{
  "arch": "dit",
  "model": "class-conditioned image diffusion model",
  "dataset": "numbers of one to four digits printed on busy colour backdrops",
  "train_examples": 73750,
  "image_size": 32,
  "horizontal_flip": false,
  "conditioning": "class",
  "objective": "epsilon",
  "cond_dim": 128,
  "targets": ["first digit"],
  "num_classes": 10,
  "cond_dropout": 0.1,
  "norm": "layernorm",
  "hidden_act": "squared_relu",
  "mlp_ratio": 4,
  "head_dim": 16,
  "fused_qkv": false,
  "qk_norm": false,
  "inner_norm": false,
  "moe": "soft",
  "num_experts": 32,
  "moe_every": 2,
  "expert_mlp_ratio": 0.5,
  "slots_per_expert": 2,
  "shared_expert": false,
  "patch_size": [2, 2],
  "layers": 10,
  "width": 192,
  "positions": "relative_bias",
  "optimizer": "adamw",
  "learning_rate": 0.0011,
  "beta1": 0.95,
  "beta2": 0.98,
  "eps": 1e-10,
  "max_grad_norm": 1.0,
  "max_steps": 12400,
  "batch_size": 128,
  "epochs": 21.5,
  "lr_schedule": "cosine",
  "final_lr_fraction": 0,
  "warmup_steps": 1240,
  "weight_decay": 0.1
}
Rows from block 5 of a small class-conditioned image diffusion model, named by matrix and row number. Rows with one number within an expert belong to one neuron, the router's apart. Each number is 128 + 24 x the weight over its row's rms, rounded and kept within 0 to 255. All counts start at 0. Numbers have three digits each. After the name is the row's rms in percent of the matrix's.
After each expert's rows are labels from the 100 images, of 14976 (inputs lightly noised), where the router gives the expert most weight on average: "top examples" is what is common among them. Only what is clearly more common there than usual is listed. The data: numbers of one to four digits printed on busy colour backdrops.
# router: slot weights (model.blocks.5.mlp.router.weight, 64x192), inputs 128-191
# up: expert up (model.blocks.5.mlp.up, 32x96x192), inputs 128-191
# down: expert down (model.blocks.5.mlp.down, 32x192x96, transposed), outputs 128-191

# expert 17
router.34 092:151147107164127107127140131134131121141132131099117135151085145110130175128160121140127095118119121155135203112099132188106127125140112123156124108161171119088143128151149090142175097077069134
router.35 097:104137131132134117136127145124147149149151136122144130122125108154123174117160135134138072132140127148186158168118099188125112109141119135189100111167161119139131134095155127149127094098098117
up.0 123:094145142146107157119148073134141135117124149111122125169127109123144091109134102136126099112114120104083144102131118131187131133163159136123105133156133120103143131166128121126171129122101118
down.0 109:111130113150149117124122243124151117111138086126140107114158147135113116156168113127083118114113141089100138108131142167152089102103120157153172140150084124141134150126130130123162143114153141
up.1 058:108126115107131119082135153114114113145129120113135124159149083111194102144122136080165111156085142115125128130101158096126102149125127080077127077120066151156123154109112106106142095113136109
down.1 079:077152127109135125151115139134117169168116169133122113148111149079107105146137103142153118089130188163129141107144150107152081126121110160145126094122088158128144149117144132121144135148169135
up.2 057:098127169102095125147139102121131104099136120160139122156130138139153138132149165121143155167141115113126117086196127104159106178113166109098105122130152136140120122115120141121133103121105104
down.2 074:131114144111139088139138115107119141121124099102086121138182102115095126132138133088189102127137140132121102106165115099136141120132153149156130085146196108114150169112114128127133178155091136
up.3 049:102108099081072172120120155126129132135137109105145089138154116179129101092164152110175122085160143136147140130095132150139159123134102118119145125092138153170076136154131123127166131130145138
down.3 072:117107137093095089184100160156136138122135119151161122145119142124159116146094112162130131129145109086162125115125145130123102120100108064101117135142117133135128184155096155124133121157157113
up.4 112:127116158149127113115121064149144154123099151120108156156105106153120058096106139134133148121113153148137134161117138101128142103131156156106107140117105130132112117175091118137123125135107125
down.4 111:136123122109101129191125180097134130060162129120123103123175145149121180129089099127133123098100134098133111106130100130114158121116139128141127140142083147114120180135076117124145105150121146
up.5 075:099169107115138114143089148154132103128140181107129113150138116154170137168078144081163145145138121152106154145121167097171099100133129104163119119126121154106137152130100090116152141103152101
down.5 077:135109151122149101110153099118164154147135102167169143159137125166122089108123146104157115129139116192142109164128147120102118149135147160124134123112177137134105132086100128147122127131119135
up.6 055:112122103117120142140107103123136110126132144137112202116145103097135118142135110090163129112122094130077104114139109084125158113149134120122107158139148136121087123107158117096146149103141100
down.6 076:182136153113131091136107120147118138133113115118153098090127168133094142165101094098161164172139114137097118102142143113111079095114133109127160134107109146144123106150154140124145161064119087
up.7 110:086131133161122155126137166151126097113128137124130155133090203092122134120105129122132099148171133119157149110146141100154111134121135167130131167127093133178144184108147135148093149118112127
down.7 097:147116114091124096144114109136110134142138143145126052138153120131125101137156130121073104153132115095162070143116124134111128142164094106097077139129134154117130178133149126144166126130157131
up.8 110:138115100108097163139118122101142131068121082082163161109096108091112114125098126070118126143144142127140114154100127137153137150111115132119130178103108136143136174095126117093098123157119158
down.8 104:136117125122100116110137083087105144080139131142161094116149120103116149145158137120128134157150127128148134094132163091134180110136083122126150131132177150137135128094149188103099142133137150
up.9 103:135126125138128091142150100180159138122099148099131151116048175094129103150129124117130108131147110127127098140127086087152167153126154152144154132089128139164152152152133129078107142102138133
down.9 106:130127093098146121114128157130137184176139113149129114128188120091154172170124135160103133151103147172138141116115183116135097109100131120103134126128163148135135144159122140085108149137118121
top examples: on a plate

# expert 2
router.4 082:162090095161120148125109113162112114119089188126147117087165031117154130133090133135138155087129127097082147106161123131111119145136151119090141097123122133144128137145092162130141136080111114
router.5 105:150118087146105114125134173144137134120112136143098138116159085129132133091139114155122110081119132141152140184142110149092140144131124140144103131169165134123129111110181139135112105130064125
up.0 093:050125199168115119139143159167171136120121140137124127121136146146112127113073156130139112094124112104158140095127142133143125105114178132109111127141117123145113079175137092146149132150090097
down.0 102:135087142157147106135115096141144120137124143137113095100104071154149137116091119127081137142130134103145153116100161153173135134098101145128146115129158113128053161100123142147126096108110099
up.1 053:106120156114084110139158123174136137133148105150113158078140147134177114149094117109181153128131111108121129118123128086146043120107112173120136145134090151104151136137127161136104121129100139
down.1 066:111148138152106126127133089128130108122149145172136141162119171128097148100116063124133105045112089153111172128144149135154131110084157133131130141170114120155133126125146094104122166139147098
up.2 102:155116135169141117134128099162093118113194119140113146148081176119079122110089121108106083150157141109129111062124162126144138131110135143115140120134094089102126121120157140163102125123136093
down.2 099:181129119079125119142150169137143150111115160094086119123161098132120144105096132144103138133127142136146154178126116102105139133153163135175111133124107101105150114134154146120112129148157125
up.3 133:074107142117116111124145139116112096107149106143122145162057219086117130126153095049113111138115145107164148102125115154136148123143105144154162128115091112089122146114163124131153109141147143
down.3 119:101120130093105101113095094126145140118114151128103072131137099133108124141130128118127151144165124088129120142113163116092113134147154150099162127127127122134113104112132151131165111125132103
up.4 052:124156067124128104120118105117144160114133114145111116117141078167173137117163117112183132136126143117184139152143137124174090138103102119119111114103110119115161128120116119138145116121155100
down.4 068:110136114128120119124146141147142113130114152156162100157078130172186135096133131126103121162160149075066111161109138130120157146119147153109098137118129152146155116108127118132172102096140109
up.5 077:098129128148119116173096140157133143112103133124139081136140158147134158120156176075171140137125109097113129131142140119155110147096149175132112091125165091172143094090122150117106148118144142
down.5 089:109147158142164110171160133175173177172109104172117188173134105159139106142172139115128124109106132122149080135079162128092166128128167151104113139128130139117163114146106134129107145156126113
up.6 129:128132119107155131190181107140168119118133112136163152117076188086115115124116127096136084126122124077137129114126144153159160123126109113165154132140071152096146163159143126134137126136153181
down.6 113:139149108161148093128123107115109119137123111120116075107175098111127128170113145125167146115131139140093158152128128153129118119161120111085133128107121146126146121119084147131131109123164144
up.7 121:076127109101152120143077097110160120106149144126133074149112122155098157181120151138123144172107107105126155132095157162115088108124114155126133163102113098108125115134153148122125125108114086
down.7 118:112112110155134133101176123131121152116161118086121145158121164135144088087098120159101144166124123106110100130083098096111144151146117140134126096120111115135133096072122109139147063167143128
up.8 061:134129115133105149140130117129143137134156140120102116130123148115166111155100182088156159159087107104136134145136118110133127115094123117146183113155087139148125175096121121101152089087182128
down.8 072:137107132104149132116087109144133093129152115136133133132150143144113148118118090116085142119148128103090158115156127169134106150148158108133152147095104136116114136163119112136156127120078135
up.9 093:131151146155153149098141138128167150118151144134140135154117109109153080148133130145159141138149084105140169155093148143141159102130152098139137144150143109111191133153142150159103125161134119
down.9 101:145117171118148133124112124114147115128142122093151115151106140126115137123111109139113110126114138130132107142125118101112125168140131118123094068160123106103107128156170154083094142138132145
top examples: on a plate; length: two; blue ink

# expert 9
router.18 099:123169165119162139152108089140130111144134119124122147136112150124156116144119141145143175114118110111046112124132139099157131129103154110066154140148125156134117129167091116130147175128159160
router.19 101:106138116145129133138141137150145132119097151131081116136119146126115129146134117151128137131118120097150132141151058167118143131130112128195130129138128105127176132132170163122134163102109141
up.0 098:125120098105144139146169135125121141110126166106122130138176131112135101156100069122144108190123143079157096118125149130153107106146142142105093127126101129142106096149112157127110097109178117
down.0 115:161124124148127121142081114114131151124137125113132107159107092142147185099063136138136138159084153145120153114128100146168147116181112120151158141124122147109120090091131160149182119114150120
up.1 111:148120152142148124094123104145096145184125105174131121107109187162122103136104102122123113118122133115134148078132120142155203160125096103146149152114109154105136123135133104129112099123123157
down.1 106:149126129129134135071142145138145130160135123147116123127177092110160131142100129097147130097126133157119139189147162122152086112164132106137149130101156115092146125141120144150110137154087125
up.2 110:099130122123116127129124108102124137121134144113153146068114129111120146114139136145119123171116172111135119141148115121121102120132126132123103144196142130096129081140112148103123168119174154
down.2 111:111137141139116125138130204134111129160123124129128143105125112132108079147103111106123066107086115135128110116113063134149145113149129136145152131173100136123139111134121125113169175146112157
up.3 124:119097102161140138100131111095109117128113147122118102119099074125134115106090129146111136174090108082167130099120129111144155145156147163116113129148105135117137151096148176099131133130158093
down.3 115:134123137125123130096103131116118131114128090145141154116101185145110121149103120134139142144097148139159142159114082085144129102101119163126125112127165140114124132096090116154181114145117113
up.4 050:133169119143136153075119136105150119092111134164118147124116108125104152154128107090177113166140086098101145096159142093129119137136123115128137096123128103128101126112109105124158155059115154
down.4 073:119152141128130167101122099094115141125169105169081114131145146132119121130130105121133125175098097153124120144123144094153102105115123131129177112124146104157130160090168145153161115131123139
up.5 094:107115120127153161125125158102109108176129133177144121113109072123163117121127102121130163172154142147099136118098118089090145150123123166096131127156112151161169136115134145113150120089117087
down.5 108:152159093156162128154153143136112136139120137130126128135141147152145115159137131128135142149161129127070143145096127135086109104094116107170136108165122140127115140130131163081149116176143114
up.6 108:169125141085129167158158101152078099136121093159140127125163086102133078116112086166135162141114140112108107094149161122136150107139149146109112156121115167149157168106089129126120163122184172
down.6 104:176118097170179121097120163111135127137110129130119132115118108099139151147142133157147163126132142115118168147116141139113103118142175096139171126113100135134134129134180161111145124139164117
up.7 107:090126131071157126075188138121151149177137110086166145096167100104131170124147171148143105132114155061149103113094131112119148121095149146129137169175159169129124119092116135119093136111137135
down.7 104:086098144168132112188122155098137125129121105145124136139083133081122119137125095141135149140146140148152137128145134132146133116100136106135102116168083142109146126155143147089155140099163144
up.8 097:141100111108122125115093143131161110152139151144138138141148092095168114128155148143124158155133158132140109115147145149103131114107098126092157131122121090110142122083119139117162150151119143
down.8 106:115122161184116134155144186136134181124134115148110114130140126108120091119167143149087129143157149085125115142117158104135149130128151094155114131161072103114140132178128148089121158101137154
up.9 056:126203116085145112124112139161168130157110150149101127130098107141137123160104118109192167169147093086157132132082133106162169110128150103105126122158158135111156161100135141097117137127128086
down.9 067:127101162156100115174118110087119136094129128132157165091112138155171120133123159110146112116130090154118153130166090114134130128123131135142125097132150130157148140136105117098167111141124117
top examples: on a plate; length: four; pink ink

# expert 28
router.56 102:136117077126105131185118142119156123087113120108141158172114142099119080115133125102147098168158117123125139163118132104159140133121125135140098159187104137128119136110150114099128103090091160
router.57 091:117102157137118123160115065124116120140109126126144144109140118104127108119080123128115180112140134134122085152165123154148137151121160119103126145178081148185125146118098116137115147112175177
up.0 101:145132142154098108170118155107099101105146122147123110160169124151146107110152137145150155155085145135121104164160138080153071138152108143142118100141135139099081133141135136104138133162107121
down.0 109:104114102128146130149109145131146145143100112119101142116108141106104146128141125111113148125134123097120101124147113178147138121106144126149140122156166145159145146143139115132134131111113113
up.1 112:136102126117126095153104111076112130100147172180158095165086130141126110130152104141114085147091100154118075126115111140111121114106117132098133104121118103151119176123138173086113118141146106
down.1 114:146147128128116118138158145135157093137123099153119135142150135152174193125151145145076150134126111096131146101136118127112144147109156135161149141121110087116130172173099148089129143119147124
up.2 120:083121116127159121122138143126106108101160127120099106138072136114127147122143123099096125097099110094158156106114161163134129117127147149162113134073138130139134138131146122117123106121133064
down.2 103:123117094124120131108133099096157121087086158150092137112138102162119153127124142117088147116133120133181095107106108100121142087098108133093157124119109129145135156144100146086132139124124114
up.3 106:067089119123100146086084144125149109136144146103108130153081155120117162126097102130104139126133107119173116105089122166126120143118148148159149116083129130162141143117122114137143133105066115
down.3 103:086121117101145137113167109120098113118084129098122119115142121142128131160110149103117162122125116081171118104122125100115140096106153098113135124125082134140131175110172148146155126133063137
up.4 110:127112125104149173119120100103127110124152194121097114150088117133137154143142102119108126135114148126132097154084121114183119137171115148090114116114114120158142101087140131101125122131118083
down.4 107:130166101149130146129153180100114128143110122125094155149117106140114123114138145106088134111114140110120135054108132137146130097105120130147143130131096123108106141133127159119156110107101112
up.5 108:168117144184123134168128125093105152098153139129173114144124121166144114140131145103116155142135137162123103084140107148084119144136123127139113130142134116106127132119125109138123147139132124
down.5 113:155139161077149165169111150136151103115144099117139103142116102162117118128126133120133139124128144087139158171161136119091094124111122131112137108164155134160133120116132104143138147121134115
up.6 099:103113173118118137147125123123108130153183136169119072130126095144174124167144115095109142135114104132114152104102176123161125143148121123098144119107161107094113047072138160114133131121150103
down.6 096:148127125159128135144154133170095122126112119105083197108127145099102170112108119120058156111146125109102108086119098148114164130096115134149134110124105116144112111082127137118127182114147095
up.7 102:135138134134122108138171108096085133136138131132149072151146127139109153116161101132111122162126158182101173090133116135107082108161155100152096115139131127124122088146153113105123128095152131
down.7 109:110121112103133108166108178108167107108143110134135134137101112152128129147143187122096097160130129079084069101136128121126145156127137127118112132141108125123109109137078122117142143110148116
up.8 113:098138130152125118126107120110102108122159154126096107153109102126146128118139088122092144128121134173133099163125137097097084099150105159139135120150150123144119095144126148122126139113113120
down.8 109:091113129095138110171150176137143132127100109155113150140144137146133165120140130123105128132079133064123109107110146153117186164138122114139121097159108124135114102114128131145140125132115121
up.9 053:087117145126130143099124140113192162150157146092126162158113115139168130150132095123206115127143108091128092116160107131134139117127132104156108135130126105106087136120126094127145091115126068
down.9 062:102182144145116164116138090142116115110130128158082129121130139133083124139118116149151112129148112090106116142133075114135095168111132113131150117124149089089169109068162127157166102063101116
top examples: bold; length: two; white ink; first digit: 7

# expert 14
router.28 091:083098101128166149113164146106118132181130156088137122115092154116135164123141110154122056121136120075119149113136141147108121154099123095157095141087137129136121149105120152088078137110134139
router.29 103:106182120188136123129129173121158115101140152084092133177040173141119133097158109129138091117166102136130166140130071134135137140126094146204106164146144131130147138150164138143133073110105113
up.0 072:123104130128122160114137096131133131170141115123147071170177085123123131145124177153153102117083155141111100107146129096177116111135184093103126134140133146171142162099134149108128137089139112
down.0 081:119110078128130150189123122168097133120149112173135174117134161110141163135114103102150140124166123108133152181141105092125138131142107162154100158129158148143166170139128146106112122164136131
up.1 123:141120160141072088091105129173117115123106131124130125135114097112115085126128147151079154105096130115142074112121126161121139103117169129127159159131084136110105082122122121134129148156150142
down.1 100:134120142123123126123153154127137127131105132128153132151189167176164138115126121158111147125135128149162166112132078157126107143136147105145128132128133167159129107102113126125130088120166121
up.2 127:163108148146104135114152085146119148189123110136135138132117112143134170118173132079130091144140150138164130094130102102124175157119138151153170129142134160095104108118083113139138098153171101
down.2 119:114128100080128109137127091110121102120127131140153092152158191112150089127115124082134114154143164102180087130149164159147120108124126122076127155139131138156118131160095147111107075136095124
up.3 105:141128128075111083120115089145128132117078103134138166114153148105109134111168153143112105105128172182125157158114088181109139130051127101108148101144146153122102137114063098154156138133148137
down.3 102:143140153139125150114079099131121135108140136130126110153137128136153117118124129116143125161119143053153073116136189080165110130113111155119150124136118153129122146138111109146151083099131127
up.4 069:134118124130135126178092143118116113155146158119104129177152078130161143147090151128148110152129128099105143143096131127110125072111131098122126113094118145150142107113121133124093158112118119
down.4 083:111128120133137176184162122146103129134124094133207132132130152124144133133106151119131151141154119136073121110132133148108106151153118125114147143150145140126146147153173125106154157118144184
up.5 125:135143147139132178151106133174142132125102112121105103155102110093127113150128140141130141111114131180140158117098165117129086106158135146141124166104122114161126146103134135181132150119091155
down.5 117:158119107121094141147152122176133147105120132108137151134133107128120156121124108125099107071144120070149127102128112111102157116099086167098139152151128123094146118092163119118133115147160142
up.6 053:132142149130137125111160120124114153126126126093112117117127132140132119156140120122156123152118093154110141083152169087112131089135186134118134126120138151143087116103148095114146125173129149
down.6 071:136096148161161113112141101140113129080132156085124124087170132120125143129126143112163133149141107096113108082107111136131099144151154136079163100131106121119107165134152118154127151164150148
up.7 109:172103122153130112114115140101144128134115132123109157134122131134108081096135129131131121128117134077164120063138147139112150134158159124123130170146113112120115141133159114108114129115199135
down.7 103:150109129094103107129113109100113135131140135138131100105095165135145140166096103088135130107086137154148134158122102098131121147152168132139158123122157098128103136107098105117087134116173119
up.8 055:129085143070086116162142132101111137135172103176095145137180148172122109170124168113197127155127116107128143125120134141116147120137145080130121113122124114139150150110144110139171125145139118
down.8 071:150114120154083115137121174140173094142142117153109133102136104121113149171179130152192134080167122118114140146146167115098127108138151163146166128119123098148122145097077121114144097171103138
up.9 126:145138103101154134150109117132168114139093124094144099163136131074130147139153133126116143146076134080123125146099121125129143145105178142125130166159150157090105114145098173115082116115129106
down.9 117:165106147148128092139132129132095118161115132138170138161105149102167137119113138111114187119116133109124146094172145143149142132154137135156140096154115144100121106165157116123150153109129093
top examples: length: one; purple ink

# expert 13
router.26 093:143144096136127115157113171130174136109114156128145087125125133121082131133126112128136153128084117142138125153133135127117106112143147135122100139171118105106168127106155172117141088115111105
router.27 071:121116107162117092091108178126145140102147142139116092104090159152083117101142109153131127129120075146141194117175136126104110100137136127121069105125174078099172143165158109171142099142072124
up.0 116:101149118085169128163098118080104130132155103116114109163137118131100101164136097103126106147131121127103125152114131142130104078106087143139128129166100155099097119163102159139131144142143098
down.0 105:116120128130166128123152162087169114114121143142150148127108136145135181128113138144167095166078120147130124141138162133130133160121092116101139134163137165106110103155185110134118140145143125
up.1 052:151129119102078078156163119140177156103146119118105153137126163138119110128112137107164128111141120125134095116113096118153122151124130096122132123151120138102167178099120131141143177093156112
down.1 069:097117152142127118166153189099123121126134114152122175158116153129167124182079145102097127140135158108154162119128104147129123129141116092081147124093071111160156180086101157166153133093133125
up.2 110:138124125142105134126094110121071155116128101111136166142143090156097098089125128159101164134117159155127138125135107125131157165116096124142151096160102159083102094091091119109123126119110144
down.2 106:117118169130125139145124120130134099061141172149157073124143133122158146121090141124118160152120122103109122104143152133135084102124119120123159102167158157117153113133136151126131128140068125
up.3 129:078121129145165128166128120064132109124125134096143094137105066091151127144130138084125114123118111117105146108097106131145131115150138118141115105181124142126129136108168155160112134092144112
down.3 120:063128150103112138154148121156128113133127147137102118172148143148117160125176123127147159128072120104111135185076149155131112098100156096101163162120158121108151132101136124163180110140128132
up.4 114:172119120130153133140104123102160088187136142119149112118168142131122101125153103124110116155147149137118161137115189140120132104137095130130122096173167154091103151147104122158163108117138132
down.4 101:153135127137118121144125144117136131138136132110128151129122116127145189142110134178201143117059138128102120087133173125091102141141154163125124140125104109132129158147141125147150177133095122
up.5 094:153107122155138094126122116120155148122128129120126179120085161163127083102137108148114107173132145140128108137124127186101160153104114115175159152166138140073119136111086121154154144144166173
down.5 099:175113114112148126132119102163136140086126105137164114095177073155144195177098162128163120169102147161133144102103173066104089147135116155070129116148072153147146153131141143116110175126115151
up.6 093:100171153094130106166164119117139145116119104122107142167130114100161111098101149099149145118121137100088095139158149150177133124122137117082117137169113159116089162127100133147117161114142149
down.6 107:126119146146128152149166152149102167110113136108150112154133077129111113093090164105146123114144111130105152119107160119176157134117126178173150065139144125122124126108170146129118110105160153
up.7 114:139140152104123134148152151154104112077142146136116115157181067147139162118123126133135115130143148122151021183107130159135112123110146141148092129159103125143119120119126141137102116139137158
down.7 114:089159131156111138160144097137163123135118152117129148110093111149122127104129112115139102144152124131094182116130122107140136140097138147143149167129122165118159171127143109142111116158111122
up.8 113:086132105125121140181143100115147135107108108139106123129100144068130155156141139137134128166091112120106148131102134136154173090148128163139148137153106129126139132104124170140123164140152123
down.8 117:120132119141164162155135175182078127145131123118176130107144124119109104092136107148136148159140141110114094107115118120134111161131095123114115119152146139124149113096168149130131146111142144
up.9 110:127135136115122140126082133139106180091127120118131126147089104141120073131095123154111170121136108099131157123177127167121160139092117127145114120163174141114125160109134144109141108112123081
down.9 102:158137125147167125129162120130104119092121107149161119145144150134127198121129119142103161139111126185133130137128122129095093093162109110112149121156155176136168133123134110115138160142122118
top examples: length: one; blue ink

# expert 29
router.58 095:105132120119138115103135100118133155188119131127118138104195121132139117131135169152120164110110120106075096121126135083153127127096149115069138096123098149123123120169101117097098156125147130
router.59 095:134166142076140120153087092134144100170123111123133151160204054141133105096115140158126176115132125130076095097121203121140147135099141139059186096117091142138111114134093113099135166133164146
up.0 114:109112089116125104109122173153155161121108182127136152131132096114155161088134148143139136140133115140123098163107142117098105144114132115129157129153133105133141142044129133116105116113142130
down.0 111:137136127148114179125119103137151151149136098165095155143040148153138107133122145162098155119108097152157149103128111115107158113105184093153086133171140111139091098118128122146105120112119110
up.1 103:125094121131167113111102175142071089137076122135106147144147169130133123133173119134128124167120108129171128133121132149112104114160129125204118112112141109150142095138139152115078124106149146
down.1 106:079199143114168101120113064153155095081150102103118121145127131177121138127132134103182126113125146129126122105109115112148116156094183156098130132125131107079110104131082119110077087143120118
up.2 122:167120152154081124082163130147103129160130096131123120133064188119112142132140110123103120089081134151182141108123056131106135141156162128195120181090133126131120125122126120133084111134126096
down.2 112:194132077165135134084095090117122112164136144098124151123102102107143127146123151116105085168106104141106133179135158154122123116117120137113169113134124131137152104161128132136144118132095130
up.3 057:117158152145131135113096176119155153071093134140085084105121151161143126134152101118131104148125115163131136117127091134163125152129117138148092104099130150126163108114144114143133156060141159
down.3 075:144080107120176137119128089075101110111158101121119172108104089129097155156099118113121153141100094110088124143117144120157162100096144172123139106105142140121172130115106088120144148132165098
up.4 122:094142128108174129142162128132135124130144141144128132080100152124102131113074096110106117140151100112131142134114154105150148121094080111123124160143165157152170100123138128084155145099123157
down.4 111:141122116125130129142131110118114115117127146120135149134169122132126146115074100154097107127119135130171074123119103118144125131140099118116107136121126122111123087108131143112136126152093134
up.5 053:132149114119120135112110135089146111095153150107121098140144147154179132165149123111181134110080123133152119127118148135106120097161116131156099122142105081118121126091162194100156143121111116
down.5 070:115127123121149137098140093121119127133172210121126117141096108126114096144177091150153088099085090107099115134147159127103137140146102124126115119131137160122165115142135124105166150152131102
up.6 052:084129162131139147152135145128153112116106132117141105137102156142147138174148152105184125120085112141089106147126136149123145153162158142139125124143136154149142150071165091157154114113087118
down.6 064:156124110128147091105123105136091143142154136120116164115095146142112152166153137141134128110114107140100122153115165157127109083145170077089140127128119123100119130144162173116129173146121126
up.7 070:172143116154128112098165162160136135090119112126147134114123145108110142132134105103147114135103109104146149121103126128137164150121124171131116152099128150156174113127174158091136137093143131
down.7 088:124128149122151133144106145139133090147118090127137108146119143164138158134144126110119135124143134108151134112107152112115139099120157156104088122114067173087150127082107111114116093166138133
up.8 110:118121143129120141157162103134142113089146117105115146132096128112119081123164124115113077129112117103123095142120105109140163138092144138126155147123108127095114101128092119112095130160123137
down.8 102:089134110110131144149124189151117130122097161104112131122174111140117180126132141114108106113107136134124157100118122149136099150135128120162117129124100173139142117136113118121111108101100130
up.9 120:110126138166129141117142129126152171171127177118088136117101117148097107119138124152116106120130118144166174113142099141111120131168139128138108129134127119128138123122144127121157105105105126
down.9 108:103137109160110160108112092136119129173145166127144130119136074117166147134134166142128105148114108165121130187146155081122108113100087098139130136118120106110102116160130116103137122121123160
top examples: length: one; white ink

# expert 18
router.36 120:146138142127118127125119149144183122114110123112127113149122177133105145112166131131166135123108126123082123145149062151073111142091146105166157115138110097106113138150111115115135153111087145
router.37 094:096139129134127123109111137117138148180104135131110137138056135163107154136133135144126107135162105101085185084134108124115121112116148152141112106105165090126159111163171155119082119149098122
up.0 124:128178197146142081134132128163095156119088165153145147133125107143127102113128144147129152132156157129137101155148128140126094092116107113123120109173155150144128134109098160150147096076171145
down.0 128:080108138159071130180162137095115149086124109129196146145139128094161134105137129095134152138124130127118139133121114110159154135113145156138109128147129148111150167102186102153161113109132131
up.1 089:138143118146111165156160101118091125119165104142121096132111146139130096144097114107119147128116115140107106139117145123155131120149155156137110101110169150138117136142126150093158141138117134
down.1 111:147148101092149099152136166141137151156091166137131148124142110096145120138146133108121152148093120161122139141137131126081175150140112177152153119119158118107141096169149124151116122131107143
up.2 098:127134148136126107145170130106119115143103086127112146111108161120161165129136136155118101166131108073123120119129103157131166133100110122168132122129134152091140087114180138108125086136101163
down.2 105:113135126097136139091110066092098122142097135116128105118151115152157058123079126140106111147164119145092112160091116081103175132173133182081153109123169113136105089128089170151132128146102125
up.3 102:146134147141139091104115136163128127088129121141105161155097115128104105113119094139109117095140112131154103122112107127127160134170126168164156143115093114147117151111149101123114174151132133
down.3 101:138142139113121142129163108123127112101115132145157081119117143147130199110140123150126122161123105142104177143114125104140153123084137123089123124134156115125123154119107130142098153154140109
up.4 051:121134116094092125111113122127131097132110108156114130137126114170191123146120116094147176163104106130113135146097150117140131095157103148150105139120143143159126131149182090139087137113142146
down.4 069:144149094105143161141127111105139135130145112127152111130134123127097099142146131158137174135147182154147139133149126117087137146187081133129140083149167132143122162128124116103091115114111137
up.5 122:151095164131124115108107149155079111163107143109108154137134122142105131110114101191124179112117137164147140143150135124122115159154127157146148150131105147139098156122111097119104149174110187
down.5 090:140120123123123140174158168139142107135120093139153121118108155144153169112100136136147169146160158096137141136100110104157124128115122155099120107103114144132135230090142111111103111115112117
up.6 122:141121178149106089117141137159148110106138107132134139134119142094136124111164111103124122138138160128127110100120143095154150117124138127134142141072135091113108109163095079146161131160125160
down.6 100:093131123064128167087121059134156124154112125110151109120120143140140145114159126113097109110178107119167099099142177125138125096149114121081098117104076157130123119173111102101121136122105119
up.7 100:134094105200150174127154107142148120069132119120113134146122094130106135134113130139117127127103117160153128158106127136118138175204115148140099145132130131157146166114158129135086144093144138
down.7 102:137131134100104100138093147114131115056116137139160127125120144119113151109185093147140146089108106127168137096143102152101092114074132145141147131143098128107094155117124147180122108148151136
up.8 109:158128156122096080132097157164147155111091135111136109148170097104153110119151157166139130131124154099158094142131110152116167128108130125156166125124135131119142095103129123145140125078149128
down.8 118:124119131093103163136116104110101122127105154140123148131113147142147108110153080099128138161120111113140122113165154115123117167137131118089150115134104105108127143160056093118112126159068135
up.9 112:172147106136089137112149106106138107211159121170118139113157113109151135152144112118118104151132136129113116120159109127127173144130120129116114121104130125092134110118125119076137117128137136
down.9 105:149115073139139128127115132142101155178129101110129121116098102160119090116102116128128093164116141123173128098124202107106119089107110134097143142138097078121140097123146153062133137150101147
top examples: on a plate